config = dict(
    model='image classifier',
    dataset='rendered scenes of coloured solids on a plain floor',
    train_examples=195000,
    image_size=24,
    crop_scale_min=0.8,
    horizontal_flip=False,
    color_jitter=0.1,
    targets=['its colour'],
    num_classes=12,
    arch='mlp_mixer',
    norm='layernorm',
    norm_position='pre',
    hidden_act='star_relu',
    mlp_ratio=4,
    parallel_block=False,
    inner_norm=False,
    patch_size=[4, 4],
    conv_stem=True,
    layers=14,
    width=160,
    label_smoothing=0.1,
    loss='cross_entropy',
    init='torch_default',
    residual_init='none',
    optimizer='muon',
    muon_scale='original',
    learning_rate=0.022,
    momentum=0.95,
    nesterov=True,
    orthogonalizer='polar_express',
    adamw_lr_other_params=0.0027,
    max_grad_norm=1.0,
    ema_decay=0.999,
    max_steps=15400,
    batch_size=256,
    epochs=20.2,
    lr_schedule='linear',
    final_lr_fraction=0.05,
    warmup_steps=300,
    weight_decay=0.006,
    adamw_weight_decay_other_params=0.05,
)
Rows from block 10, named by matrix and row number. Rows with one number belong to one neuron. Each number is 128 + 24 x the weight over its row's rms, rounded and kept within 0 to 255. All counts start at 0. After the name is the row's rms in percent of the matrix's.
# fc1: MLP up (model.blocks.10.mlp.fc1.weight, 640x160), inputs 0-79
# fc2: MLP down (model.blocks.10.mlp.fc2.weight, 160x640, transposed), outputs 0-79
fc1.340 139 [141 150 113 121 108 104 115 145 111  98 144 163 137 104 112 121 121 172 166 151 121 123 124 143 122 165 119 139 107 112 117 144 161 113  92 120 160 149  91 131 135 121 147 108 115 157 133 172 135 143 119 126 141 110 144 147 107 224 116  83 136 122  89 145  87 106 121 108 133  76 127 149 152 121 134 112 138 149  95 107]
fc2.340 134 [124 110 163 120 138 129 128 131 113 150 107  83 130 106 147 103 132 146 115 110 110 129 134 139 104 105  94 155 141 117 146 149  76 138 137 104 114 100 159 125 179 121 122 112 128 140 107 114 133 170 108 121  80 130  74 153  95 104 140 118 126 125 156 117 133 131 149 128 149 156 152 113 118 134 131 127 113 149 167 150]
fc1.341 124 [109  99 126 104 123 121 123 171  95 158 156 125 149  60 122 110  76 107  80 123 105 150 189 139 117 132 164 133 112 102 157 117  95 125 164 127  99 143 134 118 123 128 145 143 116 146 109 117 109  98 124 114 131 135 131 123 100 140 111  87 154 154 111 116 127 126 125 100 132 144 156 147 124 119 103  90 150 141 112 150]
fc2.341 124 [120 144  76 180 108 153 135 130 152 106 139 133 107 126 126 125 114 112 128 112 166 121 154 134 133 124 107 107 135 116 123 155  90 130 106 133 138 145 184 138 122 117  85 129 121 120 170 124  80 136 133 150 140 120 125  73 123 116 123 177 112 121 128  93  85 154  92 114 106 120 110 139  91 153 129 165  90 112 152 157]
fc1.342 162 [138 156 196 125 140 121 131 110 106 112 121 162 147 160 131 160 155 108 119 182 126 129 135  85 127 140 142 127 133 142 125  94 111 113 125 140 148 110 128 129 107 123 149 131 161 134  99 138 140 104 112 121 146 117 108 151 131 133  82 146 137 118  61 133 125 149 125 107  98 127 129 108 107 151 133 112  29 144 119 129]
fc2.342 161 [155 126 109 122 139 121 130 151 165 159 157 146 135 153 144 107 112 148 137 141 148 131 151  96 110 111 135 107 109 116 150 120 117 118 105 122  39 114 177 157 139 175  83 152 138 137 121  92 126 136 165 131 118 152 134 147 110 152  99 113  86 113 107 120 117 161 121 101 147 148 148 121 123 130 116 130 199 130 164 137]
fc1.343 045 [102 112 157 126 145  90 145 115 154 148 114 168 122 135 142 125 151 117 110 151 146 146 123 144 144 116  97 130 158  97 126 161 102 131 132 124 128 121 172 108 144  81 118 109 141 112 168 157 117 126 127 149 114 103 123 142 100 148 106  99 110 124 134 124 181 130 151 122 103  93 106 160 147 135  99 116 130 137 165 133]
fc2.343 045 [164 126  95 118 100 134 155 135 120 138 105 147 147 144 133 157 129 145 102 108 133 117 117 121 116 155 173 137 122 122 157  91 130 128 142 141 134 161 151 103 123 144 115 104 128 105 101 128 131 156 128 103 106 167 168 142 112 111 175 107 180 116 178 150  78 114  90 111 104 139 142 112 157 118 114 122 103 111 141 133]
fc1.344 136 [102 126 129 124 119 104 136  98 146  96 145 136  84 120  85 115 155 133 133 108 180  83 147 195 142 119 156 131 111 144 126 107  90 128 120 133 128 156 147 141  98 126 108 137 147 114 131 133 175 175 109 114 108 157 121 133 153 122 174 154 158 118 147 154 118 184 133 131 150 150 129 121 134 148 147 118 137 112 135 151]
fc2.344 136 [119 109 155 148 100 133 139 122  65 116 102 129 122 151 142 141 118 154 104 190 105 122  84 145 163 140 148 119 114 138 118 118 115 195 176 119 142 104 120  47 129 134 149 149 134  91 119 119 167 105 107 130  90 126 118  89 135 139 151 112 121 145 164 154 138 152  86 138 137 123 168 117 136 122 140 113 129 147 174 159]
fc1.345 091 [128 105 125 128  90 145 132 122 110 101 136 123 143 143 110 150 157 107 112 165 128 146 151 134 171 145 129 175 112 131 150 119 157  98 143 140  89 150 110 132 111  94 102 121 137 116 148 108 137 121 148 148 100  99 126  94 125 147 103 164 134 139 162 151 184 141 142 150 107 126 114 144 112 160 127 152 126 149 103 141]
fc2.345 100 [ 92 117 131 123 161 133 119  90 142 140 141 112 121 134 156 132 125 112 137 128  80 107 125 122 121  76 131 114 128 125 170 141 135 174 127 124 152 124 119  96 101 176 139 123 139 144 167 101 162 146  90  91 151  99 123 184  97 118 100  72 135 154 115 133 101 150  95 106 159 144 110 135 172  91 101  97 132 130 199 109]
fc1.346 084 [131 119 143  96 162 165 106  92 148  89  99 139 134 145 117 168 149 147 140 151 100 141 118 145 138 107 150 150 135 107 101 136  85 150 103 157 112 134 147 105  95 123 141 142  86 146 109 122 119 101 154 134 111 104 120 138 128  94  60 112 113 126 122 137 118 126 139  97 133 116  87 107 185 125 128 136 122 115 145 129]
fc2.346 082 [142 125 134 145 146 118 101 105 127 151 135  84 161 112 121 124 151  77 145 126 120 144 123 123 154 134 121 130 117 128 131 136 103 118 145 120 123 129 124 105 147  76 114 163 109 141 136 119 115 139 136 141 129 147  90 144 136 130 147 116 143 125 180  70 142 142 140 147 136 179 115  67 111 142 101 115 136 144 168 155]
fc1.347 058 [111 122 129 141 133  78 103 107 105 128 171 132 150 127 147 144 101  79 145  96 131  52 135 148  92 137 134 115 129 118 132 160 125  68 151 110 128 111 154 137 131 159 111 170 108 137 125 151 130 116 163 147 109 158 135 120 125 146 166 104 137  97 104 127 177 158 136 121 162 125 147 123  86 140 162 114 134 110 121 137]
fc2.347 059 [169 106 131 142  94 144 153 117 114  94  79 136 134  94 102 113 110 141 132 167 152 154 103 129 185 143 158 125 127 137  94 149 156 230  97 130 119  88 148 133 128 142 164  80 133  95 109 104 139 152  98 124 131 140 154  94 127 127 132 142 139 137 151 133 111 130 111 107 121 130 146 126 158  99 113 154  99 128 111 110]
fc1.348 021 [120 164 155 130 137  92 170 147  87 149 111 113 128 155  86 111 168 164 168 125 119 129 155 100 126 136 128  71  88 113 173 167 180 113 120 122 114  95 141 103 129 135 124  96 140 143 155 127 120 120 111  95 150 104 131 156 112 131 109 113 121 162  84 152 146  99 101 128 120  96 136  94 107 184 131 161 126 127 170 102]
fc2.348 022 [ 97 151 105 126 112 107 141  90 126 145 144 167 127 105 147 130 120 102 116 123 123 152  99 140 123 124 130 140 142 139 114  88  81 158 149  90 155 169 133 119 124 139 137 147 122 114  95 113 156 139 150 150  91 113 145  68 112 118 159 117 143 107 149 132 110 116 163 132 214 133 107 107 141 118 132 116 157 161 122 107]
fc1.349 119 [124  83 110 154 112 157 114 136  68 129 141 127 185 156 130  85 103 103 146 122 167 151 143 136 157 160 144 103 182 135 133 124 157  93 152 183 105 124 117 145  92 107 106  97 148 166 148 161  85 117 116 130 105 102 136 109 161 154 140 124 101 125 125 154 154 163 135 113 180 144 142 121 136 119 136 146 166 143 139 142]
fc2.349 119 [122 156 104 116 109 101 110 149 118 141 150 138 102 154 179 129  97 105 146 135  92 149 109  96 133 140 141 127  79 130  90 140 119 102 153  96  88 145 116 114 116 181 162 146 133 112 149 130 131 187 130  82 139 109 123  93  58 116 116 104 122 123  88 145  95 142 135  95 119 112 176 147 127 145 173  83 109 148 108 127]
fc1.350 093 [ 97 140 118 100 131 113 128 145 102 142 130 181 136 118 118 135 138 137 151 150 116 100 183 155 121 130 103 111 104 128 144 160 130 143 121 144 137 161 126 154 111 109 155 126 144 131 101 161 165 103  85 120 136 164 158 122 115 138 126 160 120  83  88 173 116 118 170 117 111 126 140  98 113 150  95 155 113 115 123  67]
fc2.350 103 [186 112 124 165 125 138 133 123 146 122 123 120 119 125 149 148 138 149 141 142 161 117 102  78 126 124 127 150 143 126 185 138 100 121 145 131 157  98 119 101 143  98 130 110 118 115 167 100 137 118 154 139 111 124  85 112 154 152 114  91 103 168 175 131 162 163  90 111 131 107 102 112 104 100 145 118 172  99 150 140]
fc1.351 034 [116 120 104 148 105 111 153 128 146 144 120 144  83 152 117 121 120 125 113 139 149 132 115 114  83 137 129 145  72 124 133 110 141  64 100 142 139 116 107 119 118 137 141 144 111 107 135 119 117 115 136 140 134 153  98 128 117   0 118 128 111 124 102 143  70 128 130 125 130 137 129 124 105 125 132 100 145 115 112  84]
fc2.351 031 [146 138 150 181 131 129 122 151 134 110 135 156 160  98 144 150 137 112 130 127 114 112  93 135 110 102 149 122 167 134 127 147 135 152 133 138 142 155 108 113 136 147 116 135 146 113 106 125 143 107 132 169 150 130 112 105  99 168  99 160 124 162 118 161 166 141 121 113 153 115 128 142 134  89 109 136 128 133 109 188]
fc1.352 142 [102 134  81 133 106 128 119 192 130 145 123 128 123 104 149 139 127 146 130 151 168 109 127 132 108 121 155 123 158 167  90 142  86 101  99 147 145 108 112 118 137 138 141 131 156 101 123 150 150 121 117 167 120 148 102 120 111  55 108 137 166 139 137 139 134 111 119 126  99 102 140 104 122 118 161 126 108 133 149 137]
fc2.352 144 [168  99 134 147 148 119 149  99 122 126 147 158  95 105 100 134 114 118 134 149 137 150 109  94 163  90 131 113 127 139 137  70 219 100 164 134 123 149 157  97 108  94 118 135 113 127 125 133 160 138 148 113 105 132 115 142 113 189 159 137 148 110 125 132 142 160  97 138 118 110  94  88 132 137  86 103 122 104 131 103]
fc1.353 067 [130 110 191 140  93 130 145 129 138 115  90 195 141 133 109 143 142 135 180 133 146 154 125 111 123 129 137  94  92  74 157 135 172 121  93 137 119 114  96 101  99 132  84 127 124 158 129 109 131 138 148 118 121 182 114 144 139 134 114  82  66 139 135 130 119 125 113 102  90 105 157  86 148  95 132 135  87  87 132  97]
fc2.353 070 [138 137 110 118 147 110  94 150 118 110 164  58 114  98 146 137 125 107 127  96 114 120 122 140 134  99 126 129 147 119 141 143  69 163  86 168 104 169 130 159 149 101 115 155  96 122 128 136 125 167 125 110 146 102 147 115 106 137 103 151 172 154 134 170 111 138 143  99 173 163 129 140 127  65  94 131 133 127 163 158]
fc1.354 047 [116 128 122 169 105 103 128 138 158 154 116  97 126 136 132 129 147  86 110  77 144 153  80 165 161 145 135 128  96 118 125 148 145 115 135 100 109 115  91 133 182 130 146 109 118 157 145 135 177 101 120 120  83 136 124 146 155 113 156 143 100 134 120 124 112 107 105 136 155 140 143 132  97 132 124 166 142 119 180 160]
fc2.354 048 [ 82 138 121  69  84 162 143 102  95 100 119 157 117 122 103 145 114 118 125 109 127 113 130 119 150 118 148 126 129 150 170 150 107 121 157 144 168 105 159 157 103 116 142 160 147 114 120 155 144 156 121 115 152 129 116 126 123 168 115  85 141 165 126 156  91  97 163 154 119 147 103 119 115 139 150  70 119 119  84 121]
fc1.355 114 [102 115  98 155  82 120 114 111 133 157 141 124 107 104 125 107 129 127 100  97 121 109 109 125 132 136 130 138 135 135 120 146 138 116 157 120 120 155 150 149 118  97 134 146 158 109 138 140 141 165 144 137 155 123 132  81 151 100 160 167 139  86 119 101 139 130 121  62 143 127 133 176 159 106 124 137 144 112 151 131]
fc2.355 112 [108 139 121  89 139 140 149 126 111 105 150 143 135 145 106 107 123 145  83 136  95 131 107 161 103 148  82 105  88 106 100 110 115 143 156 178 135 124 101  81 163 127  99 130 116 110 126 165 134 121 123 146  95  72 120 128 147 146 107 159  92 160 123 139 170  72 100 188 134 106 132 130  99 132 159 147 101 150 139 132]
fc1.356 101 [141 140  94 135 122 149 161 175  88 164  65 128 133 133 181 152 149 105 116 172 128 134  99 175 115 112 143 134 180  76 150 120 125 138  84 117 119 156 108  98  74  99 116 124 138 114 112 155 110 104 151  80 126 141 144 105 143 124 117 122 162 154 121 127  92 118 132 110 143 117 141 162 114 139 119 113 103 109 133 133]
fc2.356 103 [130 124 138 118 138  83  94 132 150 135 180 131 174  76 132 119 127 125 156  67 153 120 107 117 104 135 143 109 147 171 148 119 138 132 184 146  91 124 129 132 154 115 130 159 140 106 116 128 141 117 193 139 107 141 137 177 121 131  76 131 155 125 116 135  85 128 101 143 136 121 124 166 127 142 138 123 144  98 139 156]
fc1.357 019 [151 130 124 156 135 123  57 112 117 113 142 124 106  97  90 116 133 132 110 180 125 131 131 104  88 123 131 103 114 123 107 170 128 147 138 116 126  95 117 103 130  81 147 114  83 111 119 138 141 126 121  96 130 109 148 132 133 140 134 129 121 154 151 134 121 137  99 111 127 108  74  92 142 123 106  98 147  82 141 116]
fc2.357 020 [106  82 146  91 121  98 158 133 150 147 158 141 141 143 127 136 151 116 133 104 122 133 136 165 106 161 152 145 115 112 108 105  94 126 185 162 129 182 100 122 119 150 116 151 151 179 110 103 100 125 131 176 107 127 128 122 158 131 121 127 127 110 115 111  94 132 157 163 180 148 125 148 115 103 168 161  98 139 114 136]
fc1.358 048 [131 135 127 103  48 152 102 137 118 178 163 139 125 154  96 160  91 113 137 143 112 120 141 137 104 167 119 125 128 133 165 131 143 147 111 123 156 148 155 127 125 137 124 132 199 120 140 166 154 130 153 134 111 137 132 112 117  85 172  93 156 137 107  93 121 115 129  83 118 126 163 141  93 105  84 115 164 107 112 123]
fc2.358 047 [ 92 133 145 146 178 138 121 125 151 130 117 149  78 135 142 166 113 143 117 131 148  94 136  82 112 126 135 114 128 137 122 147 127 117 127  94 121 138  79 110 136  88 112 114 122 124 120 138  70 154 126 104 107 111 130 136 140 117 110 131 153  90 113 166 146 165 127 130 113 126 130 153 128 110 162 144 157 159 130 142]
fc1.359 020 [ 79  99 143 116  96 155 134 115 123 130 110 129 132 152 107 139 144 130 141 130 118 151 104 116  59 115 160  51  95 143 136 141 126 132 150 114 115 100 123 144 154 127 124  92 137  94 129 133 128 123  59 104 145 115 104 116 102 144 120 120 136 139 130 100  72 138 116 153 148 126 110 136 145 112 148 133 124 144 164 116]
fc2.359 021 [178 111 105 140 148 116 131 143 136 162 128 125 149  87 136 118 113 114 139 112 103 127 141 126 141 142 120 148 125 112 135 158  91  90 131 133 134 186 114  82 139 105 108 137  86 163 112  92 121 164 205 194 119 121 145 103 141 102 189 120 137 118 100 131 171 121 125 130 141  94 150  94  81 138 123 177 135 105 141 139]
fc1.360 151 [162 135 130 116  77 130  66 142 110 149 122 130 135 135 143 164 143 117 111 147 146 147 105 155 161 160 125 170 148  99 168 139 116 148 105 101 123 119 146 154 122 102  70 148 133 144 166 109 169 147 133 121 125 131 144 101 118 114 110 196 127 137  72 132 134 125 114 119 168 177 134 163 102 110 118 107 154 131 130 127]
fc2.360 141 [ 95 115 111 145 143 137 165 108 147 134 103  95 116 145  97 137 135 118 148 101 130  75  90 122  96 121 148 141 118 162 157 112 135 106 117 153 172 123 164 125  99 121 169 143 124 142 142 159 133 137  97 105 164 141 133 123  85 130  90 105 110 153 177 140 107 129 126 159 113 137 134 118 101 120 142 149 129 139  90 127]
fc1.361 149 [122 117 116 128 121 136 155 126 153 138 117 104 155 162  72  95 118 128 114 159 159 147  91 140 118 108 179 172  84 144 149 183  58 123 131 117 135 147 143 175 125 171 132 157 152 135 115 116 152 116 128 124  91 140 143 148 128 136 132 143 125 105 118  91 129 149 154 124 156 124 145 138 169 117 116 137 136 109 144 128]
fc2.361 169 [124 118 161 120 103 109  91 100 109  75 155 157 143 109 161 196 125 112 118 100 132 136 139 175 176 134 152 123 153 105 106 160 178 115 133 162 141 117 115 128 104 111 128 149 127 142 154 106 133 153 164 139 172 101 134 140 101 121 127  82 111 119 101 159  86 122 134 128 121 132 107 121 131 112 154 102 116 142 119 124]
fc1.362 062 [143 143 111 133  95 111 147 102 117 139 111 102 114 141 104 150 123 137 122 140  93 132 146 128 139 171 110 134 151 104  90 118 142 123 129 108 126 164 157 135 135 151 152  86 100 121 123 141  98 178 173  72 135 101 128 122 126 111  68 154 102  97 116 147  90 140 114 135 129 127 134  99 122 155 148 168 152 115 119 149]
fc2.362 055 [ 99  98 135 114 140 148 123  79 132 116 136 140 129 162 165 153 124 115 126 121 135 165  80  93 143  93 137  78 117 165 125 107 102  92 137 164 130 140 117 118 112 115  99 133 161 181 144  80 112 133 125 157 121 144 108 152 106 141 175 134 121 108 107  94 128 139 168 164 152 119  80 161 133 135 127  73 117 140 155 180]
fc1.363 019 [161 139 103 132 101 126 124 154 125 150 126  79 132 133 161 131 149 160 100 139 127 154 167 158 117 136 155  88 158  77 115 141 170 128  99  91 159  62 133  73 158 118 150 128 115 164 141 149 120 113 114 118 151  95 106 164 109 123 136 123 131 138 115 119 152  69  86 135 130 114 110 146 135 172 133 136 169 105 163 101]
fc2.363 020 [ 85  87 118 115 137  94 110  96 148 128 139 200 106 134  92  96  79 127 149 130 123 128  50 110 132 119  95 158 106 149 103 112 134 148 151 124 136 178 148 157 144 123  91 154 109 116 139 115 128 159 133 141 113 168 143 109 145 120 127 115 152 126 119 124  91 173 151 135 120 117 122 114 104 114 162 145 124 128 118 161]
fc1.364 056 [ 97 168 123 186 127 117 163 112 150 126 105 120 130 120 114 120 116 142 148 156 137  84 145 130 132 149  54  87 114 139 116 143 119 153  99  95 156 160 147 132 118 115 114  84 125 136 127 149 138  93 115 167 137  95  96 145  97 110  87 114  77 148 118 116 134  97 129 145 131 128 148 121  80 128  79 126 133 109  47 180]
fc2.364 052 [129  90 128  14 110 161 139 180 104 107 110 148 163 101 154  95 122 128 131 115 111 166 134 129 124 122 148 127 106 108 116 126 122 109 110 148 172 142 120 139 134 139 125 122 138 136 108 137 124 156 148 104 110 155 127 126  88 128 130  89 149 126 108 126 168 160  97 109 128 135 113 124 118  99 118 156 155  97 201 112]
fc1.365 032 [149  98 117 161 136 106 133 111 146 145 130 128 124 108 175 136 156 156  75 112 115 113 141 117 136 144 114 114 131 116 122 138 129 126 117 166 150 132  76 149 121 108 105 148 122 111 101 128 104 113 105  79 121 158  93 158 108 148 125 188 129 136 125  99 120 132 106 152 146 119 147 143 114 147 103 103 121 113 111 135]
fc2.365 032 [127 161 136 139  94 142 128 140  91 148 161 147 158 134  91 131 119 116 136 114 137 136 115 125 101 147 107 144  83 120  97 129 130 108 132 145 116 140 133 109 130 110 136 138 144 151 123 115 133 150 117 160 124 144 118  96 127 105 166  90 142 109 122 143 125 107 176 130 163 111  90 121 121 141 131 159 140 104 104 129]
fc1.366 131 [117 129 142 136 107 133 148  56 124 113 117  93  68  91 134 165 115  88 166  78 123  93 105 133 117 122 146 123 129 148 108 119 100 165 108 113 124 117 112 137 123 126 101 138 101 146 132 131 117 129 119 110 136 147 129 106 169 174 143 126 101 101 125 126 151 132 141 130 124 117  99 141 143 127 138 110 130 150 116 136]
fc2.366 128 [125 105 137 126 139 136 116 140  98 147 140 138 118 146 118 110 150  77 130 141 150 118 143 130 163 135 141 170 165 143 127 133 120 160 183  75  77 110 125 112 113 128 116 104 140 101 112 156 141 118 134 125 162 149  90 131 130  94  98 139 104 100 108 135 111 177  81 113 111 132 120 152  92 121 142 117 120 134 110 115]
fc1.367 034 [149 132 121 141 115 150 115 116 163  93 116 158 141 141  99 125 139  93  47 163 150 118 142 141 121 127 129 156  85  86  85  76 150 163  96 137 153 130 125 104 149 110 142 133 140 139 137 147 122 126 106  92 170 120 132 113 105 114 119 132 158 140 129 120  73 123 109 111 119 121 172 120 122 151  64 124 111 149 130 168]
fc2.367 038 [132 110 109 130 177 128 147 157 123 115 109 112 152 136 129 124 119 134 175 151 124 130 105 158  85 137 120  77 131 186 145 112 110 105 145 115 137 155 122 159 111 144 115 145 118 122 102 132  88 125 167 146  99 122 133 129 129 160 108 124 130 136 179 128 187 136 128 112 139 159 117 143 144 109 165 138 164 152 142 113]
fc1.368 124 [128 173 146 107 138 130 124 133 131 105 175 127  91  94 129 147 141 112 149 183 153 163 120 126 136 158 117 128  52 115 104 104 161 107 101 124 104 143 154 132 145 131 159 152 134 145  96 106 133 113 133 164  98 119 137 101 178 128 113 102 144 113 103 152 121 118 144 146 103 137 159 149 171 144 168 143 135 154 161 109]
fc2.368 123 [ 98  93 128 102 128 134 189 118  91 147 140 129 152 138 132 143 148 147  88 101 137 144 110 115  99 124 128 123 166 147 108 116 112 124 119 145 158 119 101 144 118 133 110  80 145 105 140 167 102 131  92 104 103 169 121 153  86 104 121 131 104 116 120 137 121 116 108 143 125 142 143 124 135 107 116 126 132  91 147 127]
fc1.369 009 [120 147  96 138 127 135 141 123 148 144 118 120 116  96 153 100  77 107  97 117 115 169 138 130 150 127 157 143  96 147 148 117 151 145 105  81 128 158 113 111 158 181 107 146 157 135 121 123 122 154 148 144 157 131 138 104 135 160 148 173 137 118  86  65 127 119  96 105 117 148 164 139  85 136 147 111 119 147 130 141]
fc2.369 010 [138 114 141 133 146 112 144 132 127 155 136 177 175 158 120 111 162 132 142 136 104 146 102 107 102 156 114 148 142 162 105 164 126 120 147 116 132 156 114 141 131 105 136 161 112 170 128  78 101 127 107 146 119 103 134  69 127  74 143 123 152 120 117 141 119 124 168 180 174 110  99 121 113 125 164 158 125 139 136 138]
fc1.370 029 [ 97 125 137 119 124  96 117 145 124 131  80 162 138  95 149  69 129 160  94 154 142 154 127 176 131 139 105 125 119 107  90 123  91 147 133 142 109 110 119 111 125  96 147 111 137 185 160 119 143 118 128 141 159 117 132 139 110 150 160 115 116 150 167 120 102 100  78  98 152 133 144 105 121 116 130 113 118  90 182 104]
fc2.370 031 [154 130 139 139 123 137 108 128 157 184 142 107  91 139 109 142  96 150 156 123 153  85 159 131  94 149 114 156 100 120 138 129 170 103 146 142 157 151 118 153 114 133 110 179 141 151  99 168 118 125  96 104 134  85 104 142 153 131 118 130 139 112 107 168 103 104 149 144 164 154  97 120 126 158 133 161 116 155 105 130]
fc1.371 049 [153 137 133 153 161 125 170 148 175 126 140 154 145 136 112 105 107 132 139 113  58 123 149  99 160 155  77 141 118  77 124  81 154 161 111 132  98 144 107 144 136 158 136 156 120 146 154 135 149 158 119 124 122  59 126 109 114 164 125 153 168  77 137 117 113 152 153 155 134  75 119  95  95 150 166 124 110 127 167 143]
fc2.371 046 [170 126  96 124  95 145  79 133  78 140 196  76 126 149 128  94 149 142  80 112 143 121 119 113 132  79 136 130 136 144 130 188  90  77 110 111 140 124 135 109 100  91 148 129 136 115 116 112 144 109 119 175 117 150 162 131 141 122 126 142  85 146 109 131 146 130 125  91 126 161  93 123 149 143  99 141 133 144 137 116]
fc1.372 079 [ 98 144 107 117 132  81 112 109 118 165 145 102 129  44 128 119 132 133 101 129 142 147 126 120 124 119 141 147 126 108 121 177 118 153 118 137 120 129 120 109 145 116 142 120 109 105 163 123 142  75 120 128 150 118 134 137 135  79 133 172 167  58 110 134 156 122 132  91 174 146 113 133 170 150 143 123 144 137 143 120]
fc2.372 078 [122 145 157 139 107 145 147 113 123 116 119 151 100 156 141 122  81 104  84 156 144 153 145 113 140 126 140  95 119 154 141 132  72  99  97 142 136 145 144 146 126 154  86  90 152 158 114 138 107 159 142 136  90  92 128 112 106 129 109 139  91 153 137 109 175 120 117 166  99 132 104 173 126 118 105 124 141 135 108 126]
fc1.373 013 [158 108 156  97  95  96 106 127 128 154 126 121 128 119  92 155 128 105 151 137  96 107 146 125 120 110 130 139 141 102 170 158 135 139 103 128 143 155 140 149 135  80 144 138 160  80 138 123  94 150  94 141 139 113 130 135  98 145 140 148 122 112  94 143 121 160 154 119 120 158 160 101 113 112 161 127 160 132 179 106]
fc2.373 013 [126 138 131 142 155 148 161 162 155 132 123 182 142 113 166 127 126 117 134 111 107 135  79 138 149 135 112 126  89 130 120 120 109 120 149 114 123 165 106 117 138 165 125 124 120 159 122  80 111 155 137 152 136  93 132  60 121  68 146 128 125  96 128 134  97 117 137 150 213 111  86 101  97 122 157 140 147 117 117 129]
fc1.374 085 [131 109 132 163 141  78 109 104 184 163 124 160 109  76  87 126 136 142 126 140 110 138  96 168 121 130 146 124 115  97 119 122 154 141 112 129 161  55 119 117 172 136 174 147 151 120 105 125 155 117 129  98 153 154 159 149 133 162 127 123 138 111 113 136 111 120  92 123 107 144 134 131 125 148 133 143 130 169 108 127]
fc2.374 085 [169 171 152  95 114 172 196 139  92  83 143 132 151 137 118 111 126 123 179 102 147 135 107 109 109  89 112 115 114 167 103 163  91  99 135 109 107 203 107 117 107 109 134 121 148 141 145 115 102 153 110 154 128 112  84  83 155 170 142  89 151 140 146 113 117 135 130 136 144 146 157 134 122 146 163 144 107 109 112 130]
fc1.375 038 [132 132 120 152 112 122 108 134 120 106 124 117 125  93  92 116 108 165 133 126 111 163 130 122 136 143 109 156 143 134 139 130 133 147 145 146 154 115 127 118 117 197 157 127 123 121 128  87 114 182 124 157 142 184 129 120 154 133 165 108 119 105  88 131 102 132 117 103 144 120 160 107 176 137  80 105 148 144 147 147]
fc2.375 042 [130 138  97 107 143 121 121 156 138 114 147  98 180 161 130 165  90 139 151 115 117 109 102 108 134  81 134 123 171 142  99 136 127 112 136 137  74 137 121 110 110  87  94 134 127 109 178 152 176 109 142 105 139  99 118 126 153  93 105 175 108 109 120 133 150  92 126 168 135 124  68 168 130 146 148 137  95 125 139 122]
fc1.376 097 [125 138  96 115 141 119 141 121 153 124 109 161 121  85 127 138 162 105 130 139 137 139 136 130 145 108 132 157  91 136 112  56 128 163 161  98 146  77 107 148 137 125 149 153 123 160  98 122 138  91 165 105  76 126 114 110 128 105 120 134 149 145 106 188 138 140 137 127 123 129  84  89 129 135 141 146 151 154 146 119]
fc2.376 101 [130 127 147 154 110 151 119  95  94 146 122 100 116 137 124 108 143 179 130  96 169  96 114 145 113 162 136 158 149 139 103 118 128 132 111 141 103 160 136 118 135 185 142 116 101 107 152 116 184 112 125 138 138 145 137 126 138 123 140  94 123 175 178  73 167 127 121 118 114 104 139 117 152 119  96 140 116 113 153 108]
fc1.377 164 [112 150 108 124 126 104 113 167 133 133 108  56 134 116 157 180 172 104  78 113 140 148 146 128 139 124 127 146 119 142 160 175 130 115  97 161 131 146 103 153 147 126 157 136 103 135 133 142 177  86 132 134 126 108 104 156 113 135 158 120 132 153 120 151 108 112 132 179 124 121 127 146 154 132 165 132  73 104 146  82]
fc2.377 161 [109 177  93 122 117 136 108 117  83 155 148 169 126 124 110  68 115 113 111 143 113 129 121 108 150 115 112 123 142 124 143 123 122 147 136 127 103 118 133 103 162 119  87 112 130 214 131 158 122 193 140 157  99 136 119 130  97 162 159  81 136 110 125 129 144 138 125 149 120 135 130 116  93  75 160 141 111 126 126 148]
fc1.378 018 [130 109  95 156 115 147 151 153 115 111 128 126 121 103 132  93 123 135 130 111 145 133 121 108  43 111 103 122 122 156 130 146 177 113 109 143 143 108 146 157 159 131 102 130 175 155 136 144 119 105  85  56 144 112 107 140 133 144 132 127 124 114 130 115 149  79  91 173 121  95 137  83 147 138 143 124 120 127 163  93]
fc2.378 019 [118  93 107 106 138 110 104  99  94 125 157 167 142 128 130 126 152 111 121 117 118  96 100 156 147 124 163  93 125 110  95 138 104 113 141 120 124 183  76 102 133 126 108 159  98 138 125 118 111 169 160 179 124 113 155  87 130 138 141 143 170 110 101 119  78 175 157 116 163 137 140 105 103 124  84 124 148 106 115 170]
fc1.379 026 [140 156  98 166 155 126 120 148 104 135 101 148 130  96 109 117 115 119 152 117 148  97 106 139 133 125 161 119 154 145 152 103 155  85  97 159 133 153 171 157 154 115 123 128 182 130 141 145 155 124 110 112 161 108 157 134 133 138 158 120 108 184 125 145 136  91 128  90 103 141 123 118 120 121  95 111 110 148 136 194]
fc2.379 028 [144 109 117 114  99  96 113  98 141  94 119 158 141 134 135 142 151 137 115 122 144 152 108 108 125 116 126 111 126 144 100 117 114 179 174 134 133 122 166 124 116 134 115 122 108 137 118 119 133 134 140 149  97 132 121 100 142 123 105 102 146 102 169 128  78 183 124 130 149 137 117 141 132 131 157 139 157  75 111  86]
fc1.380 126 [118 149 126 121 100 109 109 140 110 113 160 167 115 188 204 125 128  94 148 123 113 137 130  81 103  97 132 138 105 146 118  90 115 142 115 130 145 145 129 146 102 173 104 139 164 129 137 144 136 151 129 121 119  81 163 128 155 124 119 145 108 148 123 133 108 115 158  97 102 136 110 117 144 109 114 109 155 116 140 153]
fc2.380 118 [158 111 134 134 121 130 157 116 121 107 126 156 130 114  49 142 148 128 162 173 126 140 102 106 140 151 132  96 131 134 125 131 131  72 143 109 149 105 106 106 108 128 177 121  84 152 107 104 114 109 157 152 145 123 181 149 130 103  61  77 113 139 167 118 109 118 125 152 132 140 126 170 152 117 117 124 128  93  96 142]